A small contrastive image-text model, trained from scratch: 32-pixel images, 195000 training examples.
Rows from block 2 of the image encoder of a small contrastive image-text model, named by matrix and row number. Rows with one number belong to one channel. Each number is 128 + 32 x the weight over its row's rms, rounded and kept within 0 to 255. All counts start at 0.
After each channel's rows are labels from the 100 images, of 14976, where the channel reaches its highest value: "strongest on" is what is common among them. Only what is clearly more common there than usual is listed. The data: scattered letters and digits in many colours.
# convs1: grouped (4 groups) 3x3 conv, stride 2 (encoder.blocks.2.convs.1.weight, 112x28x3x3, each kernel summed), inputs within the group 0-27
# convs2: expand pointwise conv (encoder.blocks.2.convs.2.weight, 224x112x1x1, transposed), outputs 0-223

convs1.53 [108 120 136  90 201 131 207 114 113 164 165 163 123 158 117 111 183 105 113 110 165  98 141  83 122 149 125 110]
convs2.53 [141 194 124  99 169 108 123 155 150 156  92 102 141 154 148 140 147 138 128 121 139 160 126 167 100  85 171 133 109 150 133 157 128 146 125 145 134 156  82 108 104 101 170 119  92 187 103 150 176 111 167 129  83 135 156 144 141 137 143 126 125 118 131 144 166  71 147 204 102 182 137 185 126 128 146 140  91 158 117  78 175 194 121 106 138 117 137 141 149 141 102  95 150 164  75 159  83 134  73 230  97  52 147 134 173 133 100 169 105  57 183 109 130  62 115 128 110  88 116  86 157 135  85 141 220  87  97 107 147  74  93 118 123 136 114 139 172 114 102  81  86 119  95  75 151 128 104 129 171 169  85 117 149  75 124 177 113 119 145 117 104 101 134 172 143 141 170 147 152 140  79 157 123 166 112 101  92 126  94 165  97 133 149 151 158 178 129 114 112 173 119 117 192 120 147 165  94  95 117 143 155 119 102 139  94 135  83  86  86 153  96 151 191 146 121  62 162 124 103  92 138  94 172  93]
strongest on: brown; the character C

convs1.50 [101 114  92 108  92 135 141 158 125 127 196 116  88 114 129  97  93 191 133 150 200 106 112  98 112  91  87 142]
convs2.50 [ 99 107 112 128 158 110 140 162 120 168  97 153  93 117 104 110 154 158 146 119 117  96  94 139  97 164 122 127 149 155 142 120 168 153  76 116 154 137 111  76 134 123 137 159 131 114 151 132 106 155 150 159 136 165 142 143 161 173 128 167 152 123 112 125 151 130 140 133 139  94 160 133 117 172 132 160  88  43 148  69 174 139 101 149  98  87 121 111  80  60 154 100 209 134  86 133 181 112  93 185 157 129 110  83 159 181 122 127  50 103  75 110 143 111 130 186 129 190  91 152 119 165 120 119 103  93 125  97 153 155  96 162  97 123 134 123  63 140 120 107 150 123 155  97 118 104 145 144 199 110  93 125  88 123  86 196 162 108 166  97 146  91 118 186 104  98 138 181 175 186 115 101  74  74 134 144 183 149  64 109 198 170 145 170  62 163 133 164 141  79 116  55 145 129 193  90 122 112  79  89  85  68 132 138 154 137 110  81 156 153 127 151 138 121  85 134 123 107 144 139 140  94 112 139]
strongest on: brown; black; purple; blue

convs1.9 [167 132 118 107 122 213  88 133 107  99 147  88 123 192 109  89 128  90 135 154 107 154 129 138  91 163 176 115]
convs2.9 [136 163 103 172 135  93 154 201 114 129 168 155 133 101  77 152 114 163 114 172 115 130 130 121 152  97 182 130 131 126 123 150 152  65 174 108 130 218 154 143 195 133  90 106 109 156 152 157 135 126 134 144  97 139 104 154 125 151  85 103 168 108 172 117  96 126 113 100 193 186 154  51  59 143  83 110 103 127 113 120 110 119 126 111 131 137  77 144 177 112 157 156 105 128 121 146 162 117 117 113 133 184 121 180 129 105 147  86 113  84 107 121 131 136 163 131 136 117 176  84 115 118 111 171 120 135 118 109 109 134 109 128  98 117 173 111  78 144 115 174 137  97 118 213 118 189 129 130 137  76 148 125 160 189 140 123 105 123 131 141 133 128 173  99 202 138 169 124 118 129 132 117 141 148 101  90  97 143 195 135 125 138 145  77 205 109  85  99 132 111 110  74 121 135  75  91 146 128 131 105  89 115  95 112  65 113 116  25 119 126 112  52 141 195 116 148 154 144 148 128 192 212 120 168]
strongest on: red; yellow; white

convs1.11 [171 164  78 120 108 119 151 102  98  92 121 152 125 156 110 107 130  70  97 159  70 169 182 170 139 162 112 143]
convs2.11 [140 122 153 158 142 127  78 122 118 127 106 133 124  22 143 185 100 187 117 119 122 108 124 118 117 116  90 113 109 103 151 114  85  95 104 150  95  81 163 114  62 112 147 136 158 130 111 143 187  85 119 165 146 139  84 186 108 153 106 169 115 160 137  91 147 189 144 147 183 131 128 117 171 117 105 121 194 126 137 161  78 156 106  65 173  79 110  80 100  87 107 172  84 119 121  95 188 145 170 124  99 180 170 164 111 127  91 151 138 142 143 150 150 163 172 119 148 187 187  84 188  96 129 169 128 149 103 164 153 141  88 103 119  99 154 117 150 123 156 164 132 135 157 150 126 145 164 150 109  88 150 148 124 190 119 128 142 121 144 133 156 144 201 132 148 128  89 119 134 119 132 100 163 165 121 106 101 103 121 119 159  77 125 128 147  95 172 121 135  93 122  10 138  97 124 115 162 110 153 179 151 114 112 176  80 153  93 112 145  86 111   9  86 130  96 135 116 160 167 105 107 113 146 120]
strongest on: red; pink

convs1.104 [ 95 153  78 162  94 158 195 135 160  88 147 156 140 117 129 127 163  99  74 106 152 171  97 167 112 154 123 165]
convs2.104 [159  96  88 158  66 170 128 159 142 118 133 128 124 119 123  81 114 123 186 104 111  94 226 150 136 111 120 120 114 154 121  97 123  97 124 130 104  91 184 135 103 146 162 142 133  64 117 191 223 184  87 168 101 109 138 128  97 149  70 127 108 157 144 127 111  96 206 156 185 139  94 114 107 132  92 129 165 177  84 118 169 130 107 157 113 111 129  82 116 132 110 132 111 136 126 145 159 117 136 155 119 120 147 104  95 135 154 128  92  85 178 167 160  79 176 152 112 141 147 133  83 181 127 163 108  89 149 140 119 233  87 143 115 169 133 165 191 113 119 126 156 109 132 179 111 176 124 129  57 128 131  81 151 129 121  84 149 111 121 106 149 142 117 145  82 104 180 125  49 137 157 183 128 171 132 154 134 171 153  82 151 112  87 149 139  87 116 101 146 141 151 120 120 124 104 131 153 144 175 121 136 127 151 163 134 105  84 166 129 154 142 117  73  41 140  40 134 152 166 120  83 137  94 155]
strongest on: teal

convs1.66 [178  85 128  97 123 166  69 107 116  81 134  84 131 118 122 131 113  59 162 125 100 167 152 188 145 106 138 121]
convs2.66 [146 102 168 107 129 149 144 101 120 139 180 118 121  96 124 127 153 107 178 135 111 103 140 176 126 141 115 145 121 144 120 141 153  98 102  81 110 106 118 168 106 162 151 116 147 159  99 201 146 162 122 165 114 109 118 100 139  87 140  93 102 178 128 160  73 109 192 152 147 157  95 156 173 101 126 178 128 161 113 175 130 119 175 192  82 156 176 116 129  95 139 162 132 126 121 141 136 156  68 113  68  79 155 114 129  93 129 134  90 138 124 102 113 127 163 164 141 141  99 162 112 155 186  78 113  50 122 146  74 106 213  92 153 131 101 102 143  82 103 122  80 130 164 200  72 121 165 147 136 141 184 161 120 159 154  76 163  96 163 116 157 140 143 104  63 134 108 111  77 150 187 148 170 186 128 118  83 126 108 142 117 132 152 147 222 119  60 122 113 156 135 148 174 118  76 105 112 157  92  89 137 129 106 130 138 140 133 152 107  75 185 119 163  84 150 129 104 136  50 179  74  95  96 133]
strongest on: red; purple

convs1.51 [124 192 110 145 147  64 133 201 118 132 124 134 121 135  92 200 122  89 127 151 106 102 125 176 115  97 122 151]
convs2.51 [109 175 139 117 117 149 159 180 126 106  83 164 106 127 142 138 155 120 118  95  91 150  71 134  90 117 151 118 103 124  94 169 151 108 142 157 134 108 148  89 148 148 109 126 117 144 182 102 143 144 102 150  73  96  92 122 102 209 175 115 155 214  97 121  93 210 197  89 177 138 112 115 193 122 140 106 147  72 163 103  71 138 129 127  79 151 149 179 150  90 136 148 141 133 193 120 106 140  99 141 106 108  92 103 111  97  60 102 114 128  90 154  86 175  98 115 185 113 127 123  78  54  96 131 132 111 135 141 103 136 172 108 116  86 165 161 128 104  78 126  93 148 107 110  84  92 127 123 100 109 121 152  78 175 121 105 152 147 100 169 139 186 104 105 150 124 110 107  82 100 133 208  90 139 100 141 129 156  62 121 109 122 132  86 200  91  98 114 101 100  66 128 106 114 134  62 122 136 133 120  84 125 178 160 176 130  74 147 124 150 146 161 103 122 119 100 148 133 137 197  88  67 118 133]
strongest on: brown

convs1.99 [152 134 102 154 115 140 100 137 202 163  86 110 188 108 105 100 188 122 106 120 184 101 137 130 120 141  79 157]
convs2.99 [ 91 181 158 143 120 144 143 113 102 130 186  65 118 113 185 189 131 152 127 126  96  96 137 149  89 139  87  72 137 157 126 144 169  88 142 118 179 156 140 193 170 136 134 136 141 156 134 143 179 124  95  97 138  72 160 124  89 124  94 123  86 148 149 134 119  88 187 168  99 158 106 143 218 136 134 145 133 146 152 147 128 138 164 121  87  72 148 133 141 116  98  88 169 184  71  74 176 168 186 147 105 115 111  43 153 116 161 183 124  78 162  85 143  98 108 133 125 143 103 113 137 171  89 213 105 124 104 135  98 118 161 121  93 137 139 119 151 152 129 123 125  98 108 143 110 103 128  57 108 134 132 111  94 128 220 181 120 148 138 125 147 213 124  81  44 162 136 162  86 112 113 110 102 137  96 127 101 174  80 147 130 113 116 145 106 188 169 127 158 163 127 134 128 106 111 151 144 116 146 135  40 150 126  57 153 125 115 143 131 154 119 103 121 138 162 170 134 165 128 120 121 158 128  95]
strongest on: red

convs1.41 [ 60 124 139 113 141 100 169 183 149 147 147 128  50 140 136 107 148 147 104 164  97 110 120  62 117 111  97 111]
convs2.41 [145 132 105 134 149 173 180 111  95 124 128 102 107 119 196 127 141 112  95  81  50 162 120 165 139  78 152  95 187  93 112 103  92  60 131 130 148 101 116  92 136  89 154 145 100 118  80  89 139 135 142 102 160  90 123 138  81  88 133 106  93 117 164 119  90  98 139 166 117 105 123  98 152 100  69 140 138  97 138 107 139 158  91 133  69  73 134 115 124 123 139 102 104 131 129  95 110 140 128 148  95 164 105 171 147 136 125 203 179 160 104 146 176 185  96  97 154 108 185  93 128 219 131 151 108 119 111 116 150  71 138 148 127  88 196 109 206  95 112 107 102 173 155  91 106 155 134 109 139 118 120 122 140  90  83 128 146 144 152 117 113 151 108 105 164 108 154  89 136 113  95 117 147 164 117 109 144  99 153 204 125 103  91 141  32 120 110  77 106 149 137 209 134 130 155  76 157 139 158 141 174 178 176 136  80 115 120 217 153 118 146 121 132 200 127 124 141 139 164 190 122 131 125 100]
strongest on: brown

convs1.31 [119  84  25 123 108 127 112  65 116 142 105 157  80 140 164 106 124 153 117 124 140 147 129  82 134 130 106 167]
convs2.31 [ 90 203 170 117 171 129 156 160 115 157 103  83 121  74 180 184 150 114 126  24 145 108  91 160 142 161 107 127  98 134 126 108 124 147 140  75 129  82 137 181 112 131 153 115 126 140 103 202 138 107 110 138 166 145 125 119 115  86  87  97 144 112 111 133 144 120  95  92 118  80 146 122 108 156 127 113  84 154 102 175 112 157  96 129 111 172  72 116 140 144 151 174 135  83 172 100 220 124 145 158 161 131 139 151  87 108 110 175 142 145 110 103 145 134 121 181 162 146 141 103 113 128 159  86 164 145  92 177 142 106  95 115  81  74 126 146 156 111 161 162 125  31  88 137 130 105 136 129 140 168  80  94 155 147 124 148 159  73 115 109 111 150 113  51 167 145 133 102 142 143 118 171 104 114 115 133 161 158 143  85 171 130 103 140 170  90 124 158 123  67 171 142 140 138 145 148 116 125 224 162 138 112 128  88 127 136 102 101  86  95 162 151 178 176 142  87 169 139 101 211  81 171 155 142]
strongest on: brown; black; purple; blue

convs1.85 [139 108  83  83 151 106 173 126 180 143  63 157 174 128 176 158  96 129 126 143 126 120  89  99 148 168 138  83]
convs2.85 [154 137  88  86 165 134  88 151 128 118  95 118 134  83 119 140 119 110 120 135 101 137 123 104  95 157 102  87 162 110 101 154 138 117  66 175 142  72 119 134 105 143  97  99 142 131 171 135 121 159 152 151 110 118 104  96 154 191 153 109 139 100 150  92 134 126  93 174 238 100  97 145 138 158 150 145 145 100 131 131 197  88  79 120 146 140  93 121 137 123 149  83 141  61 161 148  87 117 198 103 161 143 111 182  83 110 133 133 108 112 207 144 108 109 107 150 117 131 139 148 136 151  90  94 179  90 120  75  92 107  84 121 138  55 104  58 153 141 127 121 135 118  89 149 183 138 122 150 114  94 107  36 106  99 118 132 100 108 127 120 140 154  60 150 168  74 146 171 111  38  98 124  87  51 129 136 104 154 124 163 136  89 161 110 121 135 124 113 112 144 173 118 137  93 106 122 122  86 135 149 149 153  69  72 133 112 145 127  93 128 104 126  77  53 143  58 112 112 153  62 177  90 122 127]
strongest on: red; black

convs1.46 [ 91 116 158  95 168 166 121 160 172  70 163 126 202 143 122 119 176  81 123 105 125 111  89 108 146 109 130 155]
convs2.46 [ 94 118 170 139 114 172  69 121 124 155 157  96 109 180 119 123 117 133 116 113 180 149 141 130 151 125 137 129 144 116 133 117 169  94 107 180 127  90 121 160 121 129  81 123 135 114 128 115 161  37  99 129 111 138 105 161 121  70 130 198 140 143 103 200  94  73 104 115  69 104 113 152  98 155  81  87 114  79 144 121 150  77 118 153 165  96  68  90  94 202 122 127 126  70 151 139 136 133 133 125 134 102 164 147 154 103  94  90 111 117 151 117 120 111 134 220 122  94 178 157 151  82 161 123 110 168 125 132 120 169 121 166 124 143 149 111 116 106 131  98 118 138 119 117 154 151 154 146 133  73  48 133  51 100 170 168 127 137  83 202 100 147  88 116 157 148  98 106 147 131  87 127 127 106 191 125 150  91 120 125  99 113 108  90 114 214 173 109 117 138 140 131 129 158 120 227 128 123 169  94 211 123 119 156  60 151 105 171 138 146  99 185 186 141 130 116 153 120  86 133 171 108 143 149]
strongest on: brown